From a checkpoint of a small image captioner: decoder norm layernorm.
Rows from block 7 of the image encoder of a small image captioner, named by matrix and row number. Rows with one number belong to one channel. Each number is 500 + 40 x the weight over its row's rms, rounded and kept within 0 to 999. All counts start at 0. Numbers have three digits each.
After each channel's rows are labels from the 100 images, of 14976, where the channel reaches its highest value: "colour at peak" is the nearest of a few named colours to the mean colour under the peak. Only what is clearly more common there than usual is listed. The data: rendered dice on a table.
# convs0: first 3x3 conv (encoder.blocks.7.convs.0.weight, 144x144x3x3, each kernel summed), inputs 0-143
# convs1: second 3x3 conv (encoder.blocks.7.convs.1.weight, 144x144x3x3, transposed, each kernel summed), outputs 0-143

convs0.112:493593472473439548518483490545510428498512498506518544543501468515495507488544485510471495492529465521537549512457433494481515610499533491494487516481510502526439496549499484525447500489530514556597444502514478530525489505481503506489521517471521530436438512508475486461527505504463484530497469466509509418415489556521542726513399565528464491512505392495502596504524513512524521521452505512485498472539499517478496457529495531487501
convs1.112:457519465467397529481463503475521395517520522535464560508476470508486471461552484508431476516488512487584550560481509461510487543504458517527401465536500489539508483518503503495455474511513544487578352459506570470472508527501483464484513525433502471497498519511534503424568504550425522482474450500514438435443528490480477509469384497472494501479496378471491549493490483488528493481451493510490536397486510494448482458523505487509457
colour at peak: black

convs0.96:526510475481463496483452565493504461473537513444507484491490495432533574505428396528456568441543518546453480479586484459463505488523499456515549512472523457532486505475519488512492555508506569429532508532504467483474406464402506562523493562413497508468489459468530437460455518540494540511518514444487519492464424475460385488390503563523491511557514479551471482480469429469489527514534519455461508479519518492462508452472525546475557
convs1.96:470496498529503482551530472522425528579506507495479420473518540507453440470487537450580463475445445493418512474491566510480479522462565531535478497384463502412494498533458512486548462560485405579488521504465450485500573526510514407470489467550505567503378502602510535495519476516484458487505481483512476528441412541538535501545479500493496521476514502457473536508454582514498508478546493538528465499494503534497482483547467486482478
colour at peak: black

convs0.83:529526501481526499515481471491480496522529516464489478534447401433479530524510500522536513459368523480470519495465520469464487451448512496494494517511512520498521478490522535522553537386505567579495460520608511519496397521463531539598430507505496477462515506489469470479456526540548599456505577449551516503508456485514490432467545512527445517553458513502587486582529432481515530544469518492460506525542517471518519464477482525443440
convs1.83:506516537513560536498495539516461579506473538498528479478553404475457507475505522492561566535531515522468508460483442457493457451483525500509462476497517491399523528514551486438500492478494493521437566534438459483523499542505452503442452506578515487419555487508471538456509509509475459511501511478486564548558554541507459466457511531480418467437478512431479445523476552504564416508451424490512487575490354506495489475498458463451499
colour at peak: red

convs0.19:522595476491499533510489443486528434488484503473499444601530456500532522489512478504534447440469454517485469434578533473510524472460599498501440513525513499527509475460446520533503538496498550485487404485492533478541468508511499527493423506565481502501514512453452468504460521540583547473489506476514437478510414479517469451419446549499455523495523455529487489567505460453405489496450497466399455507518468486398492432498535524482573
convs1.19:518629520518525510484517525459501562570506507518499501454483457491493503491522506449558470565479523519488459385545491455471505493560563501547432478507487506493507516503510492517470484530482486497498581490503554491462546525527522472489447453587459517432529513494550532467586489596441503513516510476533423552563556499499435491476474599531427584513525459481527452497478519515439569507495463545513520450517463508481560439540489497503448
colour at peak: grey

convs0.66:472453553451591562508515444504517526488511522483524526506496476511509511504448551506532487533532529521416529537468544413486493507457522502486601505552466492508529494504485506514525494472464430512526561471528596583513478597482510470515456495475504521487492505510471490506548498512508461499481526430512431557478517500512547582608506442543592487500532509522482571424538507513619495492411491516545522555487467507584506517501466500526545
convs1.66:474393494442502462506440544474517488554506510486512541480461500525438480498445488443524448508524492415586482467476514474505509468503445498488533444504449481517482483501504496486485502494499505461469438514509499513491567425533499483504383487415518469492496505535516510491478508513381505457474496550482369479422552410471466457472438378418508528500496440518501467490479477494521505459444506491556488440462506478440487475483474492504510
colour at peak: green

convs0.44:464444542486514476549510456577479496560502472527442475450543494520507478473483463517491410499553448543452477462547479491567488452458494485461494489491482512508497489572516458541532469482553500457478462561542430479464567470491476460486476494475586498597430504525489629438510492499477478492472481621449459443464482453513430463503476464506502536508506483509483489498463504532474550573498533515505499468474347477487478456498503508500503
convs1.44:458527465470507506519395449454513503489463451454476531433433478460499480481492500472551453495458448503466500499472555442458416524435479469495498479479458499443485432463457536443562438458459487526538506455504447460475448480429460459458491501501489485416509438557433441472453455513483498490465450431443490476490465451489538502461479523476493413449456493441511489473504457416518426416490470484502448504527458488486494493487436445539466
colour at peak: blue

convs0.129:537511448530479499471491432405512468449510487490439470506555525474449549508439466496505509447403547482457458404582505476493493481628449431525449465490520488430507468449478536498495558561454492489468484453548465489512467444488518515537483539472463483473488470435548468493441500446465599476486513503474459448476487462505468414414499518512463511506462488522506430488492451503458522521489524472477495473517549522446541464473568520450474
convs1.129:497542501500512461550446552476481543537504496415468439451493490479481444459534523444540500460520439493528533457440560551451441512398586498517502539471491493534452558548506513481523499510551471531498528592491518490469523478452490464492563492531537538462466511554391476504540493544506492515519498447535559520511495575501540494504470524545483539418559526463476499559502519478530473554603424540505448508480407495526513569523484462480534
colour at peak: purple

convs0.116:495534473490491521497491469479505475464500483489488517562512372488557490504513484511521471410410484500440519476562472493485483535463550475457470503453565513409514466484481491523502529406492495546544443482487452541511576471489529501512464483490476513494471501471428504468457503497523495473467496502477404480489438467531520541364496522511403517526538506501511500474497441475471538518496510484461458568526417516389488423475502549425452
convs1.116:483546468487525558457416568482419492538523518523489479449508534486402469461559496439500507520510558500499510479494494483452510539566588524543444476459468494543476500541534493457439490559491524424487501487475553500460517573501495428465527502568443501455479482523543562437603490496454549530499479491489479548509533501471472533515466573472436495458511428401495503527462530481516439503524475505491485479507477414416495490559465453449506
colour at peak: black

convs0.85:558551457481510490541525467468503493519503462473508505481542581484514602528528567555497514520550545583544535558540482491504523525549535517493490504532534583544527511450498463482509546625474511538519456484439490506572498537529470504505490531536486542489503498405506455541474531494522445485488522563549445514543513507530549580485533619480519473477494491426513556579525547483491465389472523495470515541545554522505531508519449483495452
convs1.85:455501465446480487468496487420563476533450473498480527521457415503477445453471456465489465555466478450502504517494428470507505464448509461493468462477468426504489435435414452504471480447464462476532446471449500460456543464464538434415480454472467480462512539434526488459511471530489477461496474477457456460500511481429424455475465465477465514518495487507425494429473484439465531405480519501581470504488537465447397488475488501579506
colour at peak: blue

convs0.71:524481543475597572495544524546522482506524488482518527529485494510531571488449544497561442463553524500394507408457499424477467548476554493498572507525465521525542480524510513503494514506500482516519531515518476613519503543403522479493454546486530546455512521473426488491534484453491464466493541487511451585353517469507548542512411433493515467494555449533500518521553498508579511531476497518525489459514505532540517443479498530467533
convs1.71:449351503423519508491438524457537504537503493505505558483455488536448464479453487468504458515519499455520525407472471426507466516487466499504538468522460484521496486493493505498487500508482507492471485502491490522479541503496463495469445468458498468469511496518528512502515487516397499504473481523470451513352549378508472459405443374463508535492491421491498482483490482474548497448450500496554481397464508481466471429516461488513503
colour at peak: green

convs0.81:513506515482497497506488531497509472500528437448457494546475503458532494545430520496522429372416481525422453462446545520471517456473507488470501521509468476484499499483461502489484548487466521456483478490495495479532431504462504555507405527493462499484447510456502444557423504538586519430489546411491437481463447510492477457304454539488512500490516497517491456542525431470448503455489499493473480473504523503512499446457556515507477
convs1.81:507472518494512488489479351507508452546488518490504502455496534481493467448457506473481519505528510503456466423514511467508471506559451518543548502508502519498472497547559478474523481599521475486497544517531502485478582466529430478488452477480557508497605523638554533514530497612520537518506497480476561507468561589521469432539520470570478507453516546442487480502485580486554504505442470516572474537493471496522490455494454493545556
colour at peak: orange

convs0.142:491530537517540540556504499521443503535521537554425501564405522467514486484463457513497472485403563525473547455477460480487521564526549540546524529473526491405516515488420598502517499500487439482549553472534464521498443479557568477588454489501465498503455554496620551530505498471550530496496522430474459527434484462483452540500508480573507480525521489533528493456504459511551498515495511490504525494524620483537512456453539481486446
convs1.142:554452506490485534516443519492515493561511508484479539484399524452439488483495538513554477525450512463562529484491582467340528526511466522484517476508469471492502478530538480534557499455510521495493476504503505488471527468418482484513451535470531485494551476634435417467489478494436502491466467363497489473457532435535513524433496427461495513538482454446501462519509490503557518476457562445537499478467541422500487501491483492495476
colour at peak: blue

convs0.0:529523468517481504528533506490471474494534526498489495575505450494487568571523479530537506492437504507544439398486573503504467464502584499490424501524536511405550450488427511506493572519494536478551422475436530471542497555552503552471521522562506534528502538464502514530458515495565466509502515514483466506513479456516486550454415550514460483509467451504507616544522490485419488512505526480452444458470486532388493499529443507440417
convs1.0:492535502507503491485472540486515471543503488523484519483498495461461461478503499440503511554503559433575399346493499506479498457523545460525441467511435476514491476528534480501499473525495488393510370482484504470469527470528528466489512496523459485473529488520542489498519514515446474494463520495487512506524571482494420467455364512481378520492505418452475500477507500483373463490527478493529511425482497474448515505491468473473517
colour at peak: grey

convs0.119:486525506490463438528526420499490424517512495515522431588503497505550538570504509499455451446438481524498449499507569540492528435522563522516496503529468528459509497496479532473461504454501502405513409507467474450521500410490491541460428495556477534493519499472474480539443508543574476477504558459463470463551459531456496447343424529494526436470478498517509474534535452477419495504533502502476486444510507508508469474475418503519444
convs1.119:526587500518412397506517456503494393553484501499474474486483530462474468475493485474480484558492498482507393473479510520487475438512560490496487487502482474527474471512514494507483485536521496364555451524497543426498512400501526453504512510524554528490543496572511486515515513562533511490493511479497484428543531578440427467508459559567489506489530521447497475484543532498357507478521502498540513453475489500575480475472480497585514
colour at peak: orange

convs0.72:525485492497588437503523549496503599474516503475492504507504498482502537513498506511500488449506474510461535520457453505495473436464470465471494495527518524481492493478525462520537528508505518569497505508459410527502531449472497557468516524486527513467469507472451478484496506480513436499529501526489417475578496504511546434436705482499393459512481607500505424545545505510492495518563499497540502603530467489409490502520452508449456
convs1.72:494429471505550417498491530493500521539492515531490523446479491526454496476466504475533490537509502467496503517480507459509549399515491460505444461501472464482474474522454484504510492461500518524451553513472578488471528366480501497499504492501480456506511512507521522470556497489403468508530473521513464527601551454499440384425506470412349519512483513509473358509445521488517495478456508502578500544507511496434505536484495511491495
colour at peak: brown; grey

convs0.57:485501541517558525520476474528521564525479515550517544488526570546455474453558514492497492553525556524556570576459467534515542518601533571529535492539445506468499529521526487507485470575514458436516607511493480545476551555487462439538579490551518489490514527570558554539545492467431469545501467528470476560539595523508498534534548537485534494467516529492468516417486558541526456476504494505561513538477585507549464544551485475514531
convs1.57:488449429497467472498462481487531430547486471452475523491472461459470489470433473425519440544457486448522448463505496437466508429481441465473458477497473453497483467482469494500498500470476495457527440490494503433488519395456508459478434535399481474477563487512466459437461504560474488456478473468476447456504511432436448457427453424461457485487473434472471454475461487466431479496420526483519481447480507489432472432430487472551494
colour at peak: purple; pink

convs0.17:499576507549529495520526446508499481498523531504497439586508425514540465502519522514494390447448503494532536517428544515481508527500612505487505486529570520427503493493422557515518525461494479513497449476423527510567479402484497496398416527591466506518463527465443500505490506516569485467465510468459440440555448505497547520386537553507545470530468496516457467518550471486519477501467502489495498534470475539483495488490479526487423
convs1.17:520602472490522450490439501494526476554496491501481512478452523537400491452497487445503493527510508443542502528449493527493470487511569461486554474548449439512479431540507474478496482534494510415528389488493529481490536368472530451496454494521495470457522501549512462490536492539493440464496495516492454487577564564471405464443469586516504511456497534446483421530517551471504434478519465491571500552523453510531462508484446447537526
colour at peak: grey

convs0.78:537480521533535545522478516561503505502541523461467527530471338482488514495522532551547549460420553511451535504466508475420527539560470487471469501491519475424506470503439538535513558471482501598509552481514475551543414536457555508525481530501503508448525560459421467501436513491481510491515552447473568531473510427545547552580539470510491484524478483494510521498536471480500483519484538480477470539490497546514523475479525550417390
convs1.78:485431487457497529511459520469531506545514509488493566428454461501403464457474476443515530537485486449568507494417489438496433499406423477499450492544463483476508496518531451452488480469492487490490480519462527483434552473484420490453459478474477438443555466530460487433507487566425431492497481498495522516505558470523427490474491427472442522438479495444447490525440543479516462500397458488549483508517415490493472477500424453487498
colour at peak: red

convs0.122:488512537487556516539493464533555554546466479509520546490539522516485485434564554481497486572583511520559573556574479523523508534500545490481521499546428504541514515572529461537490450494510445513493584513569498566488541544482493440580575482528534484513503511573462546497555492469417485532483479565529490527525584526531562567602531535489548528497541506496505510448490550563524495516478482528523524525480434484567492539557466507520550
convs1.122:484470443475462465514432455453526430547470474470479519498464449465496480475449452471495457548455464451506475480490497411477470436476428473490470474479482475491479456458468497495500515475469479470548458486490485441486520438471513463473451510422491479413535514497497446448462492539427504457486475459459438473485481401429424471446463453457463494495489436518457487461462450453448510456426485498516500426477486509406484400421502480538492
colour at peak: purple; pink

convs0.131:508489482505476458499516432491507523477502489482505614440497493512507521517479506500509533508523417508386435458500448447493495467471456480498520529511481497475480477499513494507448522475518512506527627498483520601501516507464485529469619514476485517477402494510499506416499494525505488626526469495493502417528486509501541546557590487502546482533501526539494538506483491481392524511461494482520503444543523522397468427574491522515508
convs1.131:476452492482437363484535317492515487495505503511481555442504503505503470442444510517453445519495436512458446464497505456518495475493375500507507494533493510508440482501515511512450495513500525497534540489492605502494498518511463481505524508447486494513476512495495530471557494546498481501518449487524381490536504496489499515480511414470533517503479518524510528499464497518389501492416488508515517398494504515430506417511480490574498
colour at peak: purple; pink

convs0.23:571514527485522526525468510517516566491555534490511523554462436480473544516546535527491549475460554514451597545410481458445542537492429486496452518505506504468484511527526495553568533445495511661538502506510451520524465477478531577499486537482504486444540516474460458463461514493455512483556563457490573493522535476539564546538564483521419454548466542500521489483533468507553495499484524509476492578558541475528502479496510548412445
convs1.23:486421482467491532546450527502501537546498542516493531439489444490446481479516484463519545534490526461531519542452464409518485509465388496499370463498489490479511492519503483475534480485506511536495503521473508443479546427485456496473455494430525438486552519512514519401512526528388482498502506500525525474535533467515442500438515429419379520464492508433459467530428524486543449511388490506532513537517433492485476502503460482480484
colour at peak: brown; grey

convs0.121:478538550443483447537509473458420543514516488489494542540470423462483486518496489511466514475383570524526455501466544486480479452500426503493523508485474522437472493506501497519490488411472521438516675467527578496483467543483510482475524477507475505467505505485540517506490513516574533493492590423450551480510502458465459527479483536488524471528431519532508566518491405444540519477517518469516494498550549517604424486510474478515462
convs1.121:527462486464380426524461451481513443521471519485518509478493455469496513485475489448502491533531480416567363459466519482506475442453416461474439493487490505488497493502552493482500498514536518466511406522516498388506527432495479495501458496389532442495532522539470492488501505542495490442452509466522440435462536491479521433498423406521493487449506490463478524478498476500496467530474496512495518394434452472528482444471488508507464
colour at peak: red; pink

convs0.76:549509500455454487471444539511478446470530515441515484482489462462529545517445395525445542430530545541471460465590472448487477462498516520492545511479549450537478495471527487496514550438498565455521522489500537501493435453467504582509489541462504497507489477463483511451457501548495567484527518435487503508516342485482384492415506553519470513509528487576479504515489435439478547500515511435443499465516486488478477424445544510483529
convs1.76:421473486538534490498511484489427533586513498499497445466526550514464447451493541455550500505469461500394517453495540490487508521528546527541474485409459513467491461531461491499472461598467407561474517505499474515508549541496504399475519472553485585488426506566547513491552486480445494504483473513524529559431461525499555517561490487471470545485515484420515542506432594465511523437543519554518478499518534519440540492556468488444500
colour at peak: black

convs0.82:470589511507469474499510486500530440494522462476489512562521495500510523504505518490542465437507450507510421483476521564495497444465582480502467509533494529469480476518472511494455510520496504454524405519460458451519485596491486521468513501565486496499509514437439481542431496572626441519490542466479460470515472557505517572404402602504539469477516485509486591548504481493369443502509485497478491503486465494531461468523441502530503
convs1.82:499561561484497510471495506480544430519486487521497534472470492500486485498489509479520403528500454474542394445504485515506507426521509497537449489542468442510524495514539458505471453538494523379575403476511550477457543533519504498463531482517487481493520504538510494521539503637524495483504483489499385507515568547500419445441381551605485512520508505495497537480483529497394526460500479510549508491537492493531504484502515479548495
colour at peak: orange; blue

convs0.68:514528576492521481505487641528495622491549495498505576499511506489465538504505500510491506447525580504558491405503492534477481487494472502506579482493495498509482503471539465533494521481493510463496622474504459597476505436469521522500591518507539495478513493515474481525519495416461474531512513557463459540492548467499456424376503521466436471526492517524494426457532498506530527513573522494581512454521512465428487511504504508441479
convs1.68:468428463493460394521506568495490508540522491512484540416503502503480483486457477483553462495522507476531446389482548489472525477491491495514463500462475443504459499553487490508481542473498523451445483471507573523488526380492476474531473490460491486473477498510500502507568521437396501473458481520498465502497529391479464466497498449410445490512493456487504380449438475508451496531496521506520494379419523477425524507482494494445489
colour at peak: pink

convs0.33:489504503515504531537492453534487479520481505469486484506595429478537491487456501535567481458511466552402405395524491475485496451460530490483461526495552476459533478493476497543455552459482488390444497497531449501528472576443531444526457515523528533500545516499411500504464523570540488485470498489508469563422481481511414450472481502513483540508529471465521501451462497480427516530507538470468499370468441515477493397490537488489534
convs1.33:493418496440486516493385579450493568546488547537483509483459513503440492508499502433554430538454456455493526588505520495488537543544463483535399451466457506498463499485456516495510509497495488513436540524492529476441534432517459504491384486490467490476480436491549517512554490544472515480548485499502377484449517465483513458501517460521500537492496524549486381511458518500485480500529471511535472605557527479466523544489491478536452
colour at peak: green; cyan

convs0.87:512493472494485508507495468431480464437494482537495428497529494535505498482468453523533440468434504514453478450587495489526463486530424480565482471451508493423489446490430524549450573479481492472474469472583478492506536463480560470570468492455516534429471494469570472502472497490517562451504493558508459496476471422470409433526479534500493551520452480564536435530476374419451533496519532506496522451493573515486517477460512527490424
convs1.87:438494489515530504539482538515539538505498453353422480465503418465508475451508546491530501521508396480459496489449523527495439509412543438418488500476488488540454483502477491439475491498515445522477522540542480512464435502498438474514591493537477506447463507504405505495544477486468492528417475492538532515456513525501580502514509498534507520444548505424498475483499481493525475523574415494473497487466368504502525535530497451507536
colour at peak: grey

convs0.6:492525555562534528505495480584501492498507525477484484569470410476501460517500536514552457425464496485504499539362540562473500480478543524486476493543511492482493476490468549502511535429498498537479493494483458544567464540504501503478484503581512508567519466423411516536470497534608453519479528462477457474557465505533559509382594533503556466515512525506523522541543485519472479527523502499517480582492384522489510503514504544522435
convs1.6:479529500451510483541423494470572510545486463511500552429443491514434456481471465456567511545511420431529481502398519510472397473452476452513497487525437464488465453516505485435506462487477494458541498491503497452487529489464439504498499470509489453465556462579462469521491453540485467501516444475494469471532560554527427426449474512548472498430496533498453427503494521474484406445515425483587469548514442487508498523469469452562499
colour at peak: blue

convs0.91:524510576553485526532471523521501523460533548503479515544499353522464488537504496560493539509416572529511517517471497511483491539530500512482518507514570410388517480448429523512507608481465504462514577446513467526494447526512604498537506560506500506486473499499507546523480525494517559488492515493439519519492539463493510524555493497517524503535494456528453517357497542487520552540486550444500515495451521524529486518472591539467444
convs1.91:516488460497481488560493489490520455557540482481505528420443586444441451458470466446565495503520485461590462460449548474418469482466454506486462493497428507512491505543533495440520490488509496473546416539497532473514584411460457490493450535411566499502557451572406459443458509538473453478486483439478494489500534466501494488494462443460496494426472475425457500495488537479474427499464491502520478477508469505473508450472423436500498
colour at peak: red

convs0.27:503491552490484431489519464508493553492518503478512630401496479497493519443445521462478536490488570494441432416506442443474477432490441492518514513514451480466464498515512489497513492485496482506498736491493517520474501497447494528476555509495477480476428505509517496415493487467428468558518559473512504460469507484532511516549511467464505477502484517536479556514480491499521554506474482495536507477526533536575485424544498499454514
convs1.27:521474518508377381518523335496510508506490515496536552428492477495512497461444507516470438516510492494529383421508515422518483471484389503503465495506508516488454488487531492515506498505492516523511516494502559456500532497498506489509502491481511469505504503490497523428506513519465494478468517506516372435516504405511483490466513448432487519506497482501492518498439482512517507506384503494480524397454488508519498397507494513460491
colour at peak: red

convs0.127:531569495444505498523428509529379516489533528566453501531493524475517551491468428541514496493450529537478520499476487483471447522515511551512520540446516488384520455530460488544546535466502568503551542504491481514492474517503524505494502516466473486551498514520539571474467522502561510530532543511465516509516465435530430527452494543511518526534435533512476548416480399440501598443546540476472495535510465407499471496493501504468361
convs1.127:454496451528454495526505485479455493515448457470437477441512496491478488462489498456519473514327492490454460487445578477546514475486476492476460475445473519373468481449481481464529467439507420510476499532510454440448522469492453470502467507481454498502478473560458506472430494497500553490440493557470511483433426473496523499442434479495482440421488488402516491458456484453505431432510541468522490460474497465509482496499466448496446
colour at peak: blue

convs0.2:540506503461459492470462545490462455467515503455498486489497441456507536529471399512452537449493535530489464459584487469503460454492488498490541511489542449537469496444505477472521539441491556451525512474503573489496443470501498571506484535465490495527499465434478505458468502550508575483517508414500493493510344491491363501398500539525470482478507485574489500534491410415479490469514499427438492456494489480471489439460547483489511
convs1.2:420480496529532488508522503506442541598513502496497426480525557503465454460496550443560510512508471483428523434509536494495545511546550513544476485411473509491490479547495488489465482622491416551465513507533485513514553539527494421516534467575497578484442521560580506510550494486438511502490476512541531555453481542499554523556480496472459562482539474443525541507447584490519541455556516564514489492521544516452574480554479517444498
colour at peak: black

convs0.29:491496481469469480503466475546449521571487515590447476501535592502465480483487451502511489524444535508529494501496440510511551495619488585549508489468503500397518525580515533515510479497553484478512469505588440476511540486554522464645505456493477452568459543480574580533500499498499504489515475506480446538477492490530448488492508483499483526452520533490530512444461487563468505547500482546494531517532612432478491492486549488476417
convs1.29:482492440505496479509492471464504496524479450450439511450476439468484500492487546457526454534354506459492504515442564464471515466478472456462488484483480495394502449477491467460519424403487454510505475493520478473426472480448484467541506514466466471487538471572449448480445477529479494494441440470509520443486470459488547522447458459499484479451458490410530495518475502463508476473463560436543478503448552388486514542489474465538399
colour at peak: blue

convs0.4:536451511456522493547477450557512474572508518487474489428658540516486577528491553564511506490497469570459498506538521455525472499494473539486516516536498562570523573559585491520518539528534549540476451556510494534478467510518488551560453499506520506500482506487475531474483518496500488497491501543527439517471504506562547514552548511494508517489594481448502529558499603604475425578430535513464539520566509468467542473502470500480506
convs1.4:458466472445509509441493515366543516469469479474496530497433448502512455458489481488495460496535452483474526514514446473478481510457492494503467501478483462517493462401436481515482456497453480495546453454422468465483521520442531430403502466493513490378479516448485441470502453510479445474516457468436476470488518453440472497512488456471487476528465503541433534478459488384522555373500491499541478539501519492485413509502478479548527
colour at peak: blue

convs0.56:525489460499568490507500434465494494482477505470477468525491493455532482533473486517500581533468474507397507562454552408495528448474424480483509496520539561482495516491443499488530530504483447524477438485446583511514511547506499502449419501445481482522404495409486464496518500503521449431493487484502466511537477444486547491666576472485569486504511532471505557520530490489562487488394495498442510575502505464474513541496506496456461
convs1.56:476448506474524485499512606491495530542552543505516540456503537525428493506475511460594467512550493428572460522495518490520533406556453491510495451515460486526511495560496444528487513520506553473470447499481572512515554491559518521523469484448511496519484493553577510523550522555436506489522485580550345539520583486479458523575487453460507539522523514523499516529480535497546498480480492496608502531494503505394526533522468503498550
colour at peak: yellow

convs0.94:557514482535498515499545459465501472489502429508434506481523534491503522469489470487509458485355518492424454434557504498524526464643490464492454469483517487447516456430434509578464518520475460499485465476473467511474523477453540477436479521472422470456473497466521500484487491498494528476496485598375485437489505467493462449455494505498489529516446490503452456507487503465491540557482523464506467428513576554480430490477581531464496
convs1.94:445533478520537493571452479494528500536499502436486459490481480466515444480481488473555485450536399504516543492455540506459418508361512518521529539498497515514434520508516539430527535475540469524515564576555520492484507490483449489577537524512532559476503472559388513506479513530466540514483465387587527543507468537461533488474515549547502482446525537456546487504535499490506431544547457536519496518462423484490593514521477470519505
colour at peak: pink; red

convs0.11:568491468461461500498471471458506449449503505479554488548478447481555539514478438511460478431529525542457517508614466468493475509481466494455518491485545430500474484468494484533499552432488533492566465502527525494492493444439522564521478509435507562486478458487449488438460503539522594484496519471510443477491417484482418478411482542528467499518486498595491436522489420413478576496516511443440517440535465507458455431478534542481533
convs1.11:425505465527528467487508481498438537574493475469469420474482495504450456450511546436560480516471447486405524464485539486469514502513569498546468501364469502464493492532454504473475473558492399554459516516477454477492539509494511399452500500559436562461414496556515537478530456509446456481485459497483522549431458525465581502504462488487447545492520500418484521488454572505497505476551498560513446522488502496466506482530450497477456
colour at peak: brown